config.toml
arch = "vit"
model = "image embedding model"
dataset = "made-up waving flags"
train_examples = 195000
image_size = 48
crop_scale_min = 0.8
horizontal_flip = false
targets = ["layout"]
num_classes = 15
embedding_dim = 192
norm = "layernorm"
norm_position = "pre"
activation = "squared_relu"
mlp_ratio = 4
head_dim = 64
fused_qkv = false
bias = "all"
qk_norm = false
parallel_block = false
inner_norm = false
moe = "soft"
drop_path = 0.15
num_experts = 8
moe_every = 2
expert_mlp_ratio = 2
slots_per_expert = 2
shared_expert = false
patch_size = [6, 6]
layers = 10
width = 256
positions = "sincos"
pooling = "mean"
am_softmax_margin = 0.2
am_softmax_scale = 30
residual_init = "zero_last"
optimizer = "muon"
muon_scale = "match_rms_adamw"
lr = 0.0038
momentum = 0.95
nesterov = true
orthogonalizer = "polar_express"
adamw_lr_other_params = 0.0026
magnitude_pruning = 0.5
steps = 18900
batch_size = 128
epochs = 12.4
lr_schedule = "cosine"
final_lr_fraction = 0.05
warmup_steps = 370
weight_decay = 0.04
adamw_weight_decay_other_params = 0.01
Rows from expert 2 of block 5, named by matrix and row number. Rows with one number belong to one neuron. Each number is 200 + 20 x the weight over its row's rms, rounded and kept within 0 to 999. All counts start at 0. After the name is the row's rms in percent of the matrix's.
# up: expert up (model.blocks.5.mlp.up, 8x512x256), inputs 128-255
# down: expert down (model.blocks.5.mlp.down, 8x256x512, transposed), outputs 128-255
up.420,009,200,200,200,200,200,200,200,259,200,234,200,200,200,200,200,200,200,200,200,200,200,200,200,200,138,200,200,200,200,261,200,200,200,200,200,200,200,238,233,232,200,150,249,200,252,200,200,200,200,200,200,200,141,229,200,200,200,200,200,200,255,244,200,200,200,200,164,200,200,200,200,200,200,232,200,200,234,200,200,200,200,200,200,200,169,200,200,200,258,253,200,200,145,200,200,200,200,200,200,200,200,200,200,163,200,200,200,200,200,200,200,200,171,200,200,200,200,242,230,200,200,200,200,200,200,236,200,200
down.420,008,200,170,200,200,200,200,200,200,200,200,200,236,200,170,164,200,200,254,200,200,248,200,200,200,267,200,200,200,200,200,200,200,200,234,245,200,200,149,200,200,200,200,159,229,200,200,166,200,200,200,200,200,200,200,200,200,147,158,239,200,200,200,200,200,200,200,231,166,246,200,200,200,200,157,200,200,138,200,200,237,200,200,200,150,232,200,200,200,200,200,200,200,200,200,200,200,200,200,200,200,200,200,200,200,200,200,200,200,200,200,200,200,200,200,200,200,200,164,200,238,166,200,200,200,166,125,166,200
up.421,084,216,213,233,154,200,200,200,200,174,207,200,204,200,176,182,200,215,189,180,259,179,217,177,170,155,236,207,200,211,188,200,210,200,200,183,218,200,200,207,200,247,219,200,178,213,222,208,216,150,212,200,213,210,200,220,216,200,200,190,200,200,200,200,212,180,200,200,174,161,220,192,219,225,200,211,220,174,200,210,174,154,200,183,224,232,219,206,211,223,207,226,200,200,217,200,177,200,216,213,171,200,175,182,229,174,200,221,200,200,217,193,200,200,185,224,159,181,200,200,186,166,200,225,234,195,200,191,162
down.421,090,200,200,175,175,208,210,218,200,195,220,213,200,225,200,200,191,211,200,186,161,192,166,191,227,221,218,187,217,200,200,229,182,200,200,168,220,184,220,172,170,213,207,171,169,186,200,169,189,200,200,192,190,221,181,176,194,200,194,200,205,190,200,215,242,170,181,227,233,182,216,248,212,196,191,246,222,200,210,190,160,204,186,204,200,174,223,191,200,175,190,200,163,214,211,233,200,179,200,212,158,222,213,191,192,234,167,192,200,181,200,200,209,213,173,213,187,203,193,234,209,168,217,190,185,223,183,203,218
up.422,107,200,215,240,200,200,186,226,200,200,155,200,188,218,200,167,200,160,200,200,212,255,219,181,224,200,200,200,215,200,202,190,200,223,200,220,183,200,200,199,181,185,212,190,200,226,226,173,200,200,200,209,185,200,200,200,200,204,200,183,200,154,173,188,200,200,185,200,237,195,200,200,232,200,200,200,200,229,181,174,200,142,179,200,158,200,235,175,176,203,200,226,176,200,200,145,200,200,218,200,179,200,200,239,165,179,200,200,217,200,232,211,222,177,213,200,200,157,200,200,200,208,212,200,200,185,219,245,185
down.422,111,200,203,168,190,240,212,200,200,200,201,178,200,274,183,235,183,200,204,200,200,174,173,186,217,177,200,200,199,219,225,200,173,200,200,200,172,200,200,200,183,200,154,173,146,221,200,243,242,200,176,200,200,200,189,159,201,200,170,200,200,200,188,216,200,220,200,200,148,187,168,216,186,200,200,192,182,200,226,200,233,203,153,215,200,205,164,215,214,200,207,159,224,198,200,200,186,192,200,200,201,222,200,222,200,220,182,207,223,200,200,200,200,200,172,200,230,163,202,200,200,223,249,223,200,200,180,200,183
up.423,072,166,224,170,170,230,200,218,200,206,200,205,226,165,200,220,198,200,185,217,191,191,200,184,167,200,180,221,217,183,186,195,187,200,200,183,175,239,208,158,200,200,178,200,215,200,200,164,179,200,200,200,220,175,216,224,192,229,200,200,200,213,190,195,205,200,206,175,200,163,183,200,200,200,200,200,200,200,164,213,210,211,200,200,215,200,200,200,181,185,200,184,200,206,184,224,200,177,200,210,188,200,252,212,248,260,218,178,247,230,213,227,200,219,182,221,185,200,209,217,177,151,185,225,243,200,200,175,182
down.423,079,198,171,241,200,203,146,200,176,237,173,200,184,234,220,200,171,181,182,171,199,232,200,192,215,200,168,217,200,206,231,200,180,236,171,214,260,200,186,200,224,170,208,200,158,210,200,164,234,213,200,162,244,200,193,200,200,221,171,169,174,221,226,217,200,200,200,218,159,197,148,207,200,185,204,206,190,188,210,200,194,217,200,220,200,176,166,180,205,187,200,200,219,161,193,222,202,221,193,200,187,189,186,209,165,186,218,185,189,210,200,200,206,224,200,200,200,226,209,232,219,229,215,200,173,212,171,200,200
up.424,126,177,235,161,200,200,200,200,197,200,224,210,219,167,224,222,200,200,207,238,176,200,163,202,218,170,200,236,206,236,200,188,249,200,200,228,185,236,200,200,200,230,182,223,200,195,200,224,192,200,172,211,200,220,221,219,242,126,213,200,209,235,200,216,183,181,232,191,200,220,200,211,207,185,200,162,200,204,219,171,208,200,223,212,217,200,200,200,193,251,200,214,192,222,162,173,184,200,200,200,200,245,200,178,200,182,200,239,191,164,200,200,200,200,200,200,178,164,200,175,225,210,151,211,200,200,176,200,200
down.424,114,224,161,220,200,182,224,194,200,222,218,196,182,251,200,200,195,220,175,168,248,245,158,229,246,200,220,217,200,200,200,178,200,200,200,194,200,238,217,221,214,200,200,211,200,200,200,166,200,263,180,200,200,200,206,161,200,200,200,233,211,200,200,194,237,200,161,237,230,218,200,200,164,200,196,191,200,200,200,200,167,200,208,231,179,214,208,226,210,223,200,200,200,200,200,203,200,178,177,236,216,200,200,200,186,200,200,180,169,200,166,200,199,200,176,200,200,224,200,216,165,141,207,178,159,225,214,183,200
up.426,015,200,250,175,200,200,200,179,200,217,247,200,175,200,248,200,200,176,170,200,200,200,219,200,200,178,200,200,174,200,200,221,220,200,200,233,200,200,200,180,229,180,220,176,181,200,200,200,179,200,200,226,167,200,200,200,200,227,219,200,200,200,221,177,200,178,200,158,235,200,200,160,200,200,200,200,170,200,200,219,155,220,182,227,200,200,200,228,200,229,200,227,246,200,200,180,222,200,239,178,173,200,220,200,174,200,200,200,200,218,200,200,234,200,200,170,149,248,222,174,171,234,220,182,200,200,200,176,170
down.426,012,200,170,200,200,180,200,200,200,170,200,200,160,200,164,200,200,200,200,239,200,226,167,200,200,200,200,242,230,200,200,231,200,200,238,200,200,200,200,223,200,200,200,200,200,200,200,233,200,200,200,200,200,226,167,228,200,174,175,200,200,233,200,200,200,225,224,177,200,230,200,233,200,200,200,200,174,200,200,228,200,200,200,200,200,200,200,229,200,200,200,178,200,220,200,200,200,200,200,228,200,224,200,200,200,200,200,200,200,200,157,200,200,200,221,200,240,200,157,200,200,157,200,172,249,200,173,231,200
up.428,090,159,200,165,189,240,200,228,175,216,200,228,200,208,168,211,242,200,200,244,238,200,181,184,196,211,200,200,240,170,221,200,229,187,193,221,156,192,184,200,227,200,198,186,221,200,222,164,200,230,200,232,181,200,184,193,216,151,207,237,200,183,200,185,180,143,200,170,200,200,187,196,184,200,194,211,192,200,238,217,218,187,231,200,213,221,214,199,211,200,200,200,203,211,221,200,188,227,212,215,184,168,200,223,181,215,205,220,167,210,218,206,181,216,200,190,225,200,243,189,200,188,196,200,172,186,200,192,187
down.428,086,173,200,209,219,157,202,192,200,181,208,194,212,241,217,169,213,228,181,181,217,217,168,248,198,200,188,200,160,200,172,191,240,184,200,224,176,198,174,215,200,190,220,200,225,200,200,206,200,241,200,176,200,209,176,215,244,200,214,200,223,200,198,200,200,179,186,181,239,200,224,218,244,217,198,156,171,180,200,183,200,200,243,180,200,216,200,200,174,238,183,207,183,189,188,230,200,200,151,229,160,200,200,173,204,174,200,221,201,190,233,200,259,200,169,231,210,178,218,211,188,178,226,215,181,200,168,222,200
up.429,133,200,209,166,175,181,200,200,175,185,210,200,186,200,225,200,186,204,200,216,238,200,194,200,200,168,168,168,205,235,200,266,200,200,200,159,200,200,213,200,200,200,200,200,200,200,236,200,200,200,200,200,213,200,221,237,223,200,228,186,200,212,224,200,188,226,200,217,200,202,249,205,200,195,200,197,232,200,200,208,212,200,199,204,183,216,195,200,200,200,200,200,200,200,169,200,200,188,200,234,200,223,200,221,200,200,185,192,174,171,200,211,206,205,197,200,182,199,254,202,180,220,200,209,160,216,200,184,200
down.429,132,187,176,225,200,220,257,229,200,200,178,200,178,200,200,213,214,191,200,216,200,222,174,200,246,178,170,223,218,200,229,200,200,200,185,186,208,223,152,200,198,177,200,189,200,200,164,200,210,189,208,190,200,200,180,200,234,200,200,200,222,226,200,206,200,200,175,232,211,166,162,155,169,200,200,233,173,204,194,196,200,204,204,220,177,177,196,188,212,159,200,251,200,200,202,200,200,211,199,200,208,190,200,167,167,200,200,239,200,238,188,200,200,192,200,221,161,209,206,185,200,221,222,200,200,129,212,200,181
up.430,091,167,200,214,213,184,172,194,198,200,183,214,213,200,147,200,246,177,200,188,200,213,180,186,232,227,222,218,216,162,200,200,231,187,200,200,176,211,176,228,173,200,147,192,200,212,177,220,213,200,200,202,176,200,167,216,188,186,200,167,190,157,189,237,200,160,213,192,194,200,200,227,216,177,180,181,203,209,186,200,217,169,200,200,239,184,210,200,193,204,228,223,171,173,191,221,200,206,195,200,192,200,182,187,166,197,200,200,200,200,200,184,177,222,196,200,200,200,165,202,200,202,209,200,195,197,200,200,242
down.430,093,215,200,182,210,215,171,200,200,200,174,218,209,200,200,200,185,209,213,227,226,178,230,231,220,200,209,238,178,245,200,160,173,200,220,223,213,200,212,193,211,188,184,250,200,172,213,200,200,193,208,205,200,165,229,175,200,253,200,200,223,169,191,200,200,230,213,190,191,200,200,224,200,218,200,207,189,191,200,235,191,189,227,219,185,190,177,214,200,206,181,217,200,200,195,200,222,215,200,179,200,216,200,231,200,208,202,200,200,200,240,189,200,219,171,166,177,171,200,153,154,200,184,186,200,190,168,200,185
up.431,171,228,200,202,209,220,191,151,195,192,176,200,157,230,200,253,186,167,197,206,200,217,169,190,200,200,175,200,200,200,200,200,200,200,177,178,191,200,221,223,200,200,209,190,200,200,264,200,200,200,187,200,200,225,200,210,200,200,202,180,200,200,200,200,200,214,200,181,183,200,205,209,212,200,188,188,200,231,156,192,191,200,233,222,189,167,212,217,200,212,200,200,200,174,175,200,210,218,200,200,206,236,200,191,200,168,236,271,270,194,155,200,191,200,200,191,200,239,179,200,198,220,189,178,225,216,165,221,207
down.431,176,239,184,187,205,217,200,200,200,180,233,260,200,200,200,182,200,200,225,217,202,200,247,169,200,200,185,234,205,207,186,200,164,200,200,200,240,179,185,200,200,197,195,192,172,200,202,200,232,193,165,170,208,177,167,210,203,162,200,212,162,188,172,208,200,200,185,200,179,200,178,230,200,200,227,244,188,168,200,200,200,181,180,208,176,217,177,200,197,199,190,232,174,190,200,223,188,180,200,182,200,209,200,212,213,200,200,227,185,178,207,200,200,230,175,194,200,200,188,214,213,191,197,200,208,244,199,248,130
up.432,172,220,245,230,169,200,217,175,205,183,208,147,206,219,200,163,200,161,191,180,196,220,200,193,200,197,197,198,140,190,223,162,200,212,201,200,265,216,200,200,187,200,185,187,200,205,220,221,198,200,200,213,185,200,200,200,223,200,177,160,200,195,197,214,200,145,196,200,233,182,170,243,184,199,200,222,183,191,221,200,182,188,200,224,198,164,194,199,200,210,178,200,150,215,185,189,218,198,200,200,201,228,230,200,200,200,202,210,183,200,208,200,223,164,200,191,211,216,200,216,200,232,200,183,195,236,200,221,200
down.432,169,202,184,164,196,198,198,196,208,176,192,203,200,216,200,200,200,189,169,225,200,200,200,200,160,200,220,266,183,210,200,243,173,200,200,207,217,218,187,200,200,156,202,150,189,200,192,239,189,219,181,200,200,200,177,224,173,222,175,200,185,200,235,222,171,247,221,200,139,200,158,196,204,201,196,200,200,201,238,211,225,200,176,182,210,220,200,200,175,200,199,200,186,200,186,227,200,200,265,197,216,219,225,208,200,149,224,200,181,213,222,163,200,226,237,174,179,212,222,212,208,247,182,192,210,214,206,163,239
up.433,021,213,200,222,200,200,244,178,200,200,200,200,200,174,222,246,239,151,200,200,188,171,173,200,200,200,200,200,180,200,218,252,222,200,213,200,200,217,200,200,179,231,200,200,200,160,200,235,200,160,200,200,160,200,230,123,217,200,200,216,224,174,171,174,181,187,200,217,179,200,234,200,183,244,200,200,231,186,200,162,200,200,200,217,200,200,232,255,178,200,200,179,200,200,216,227,200,200,170,184,200,200,186,200,200,243,200,200,171,200,200,200,227,179,225,200,200,200,200,200,186,230,200,183,200,179,160,214,200
down.433,018,161,200,200,166,200,181,253,218,200,200,200,200,200,163,200,200,200,181,200,220,200,200,219,179,200,200,216,232,200,200,180,219,200,182,200,200,200,200,200,200,185,176,200,200,184,182,232,181,233,200,154,246,216,172,217,200,184,222,176,200,200,219,219,246,177,169,225,200,200,230,200,220,200,217,200,200,200,178,200,165,200,183,200,225,141,200,200,215,200,200,200,166,200,200,200,214,182,218,172,200,228,226,200,200,200,200,166,200,200,164,169,226,222,180,200,200,200,200,185,200,200,178,200,200,181,233,200,176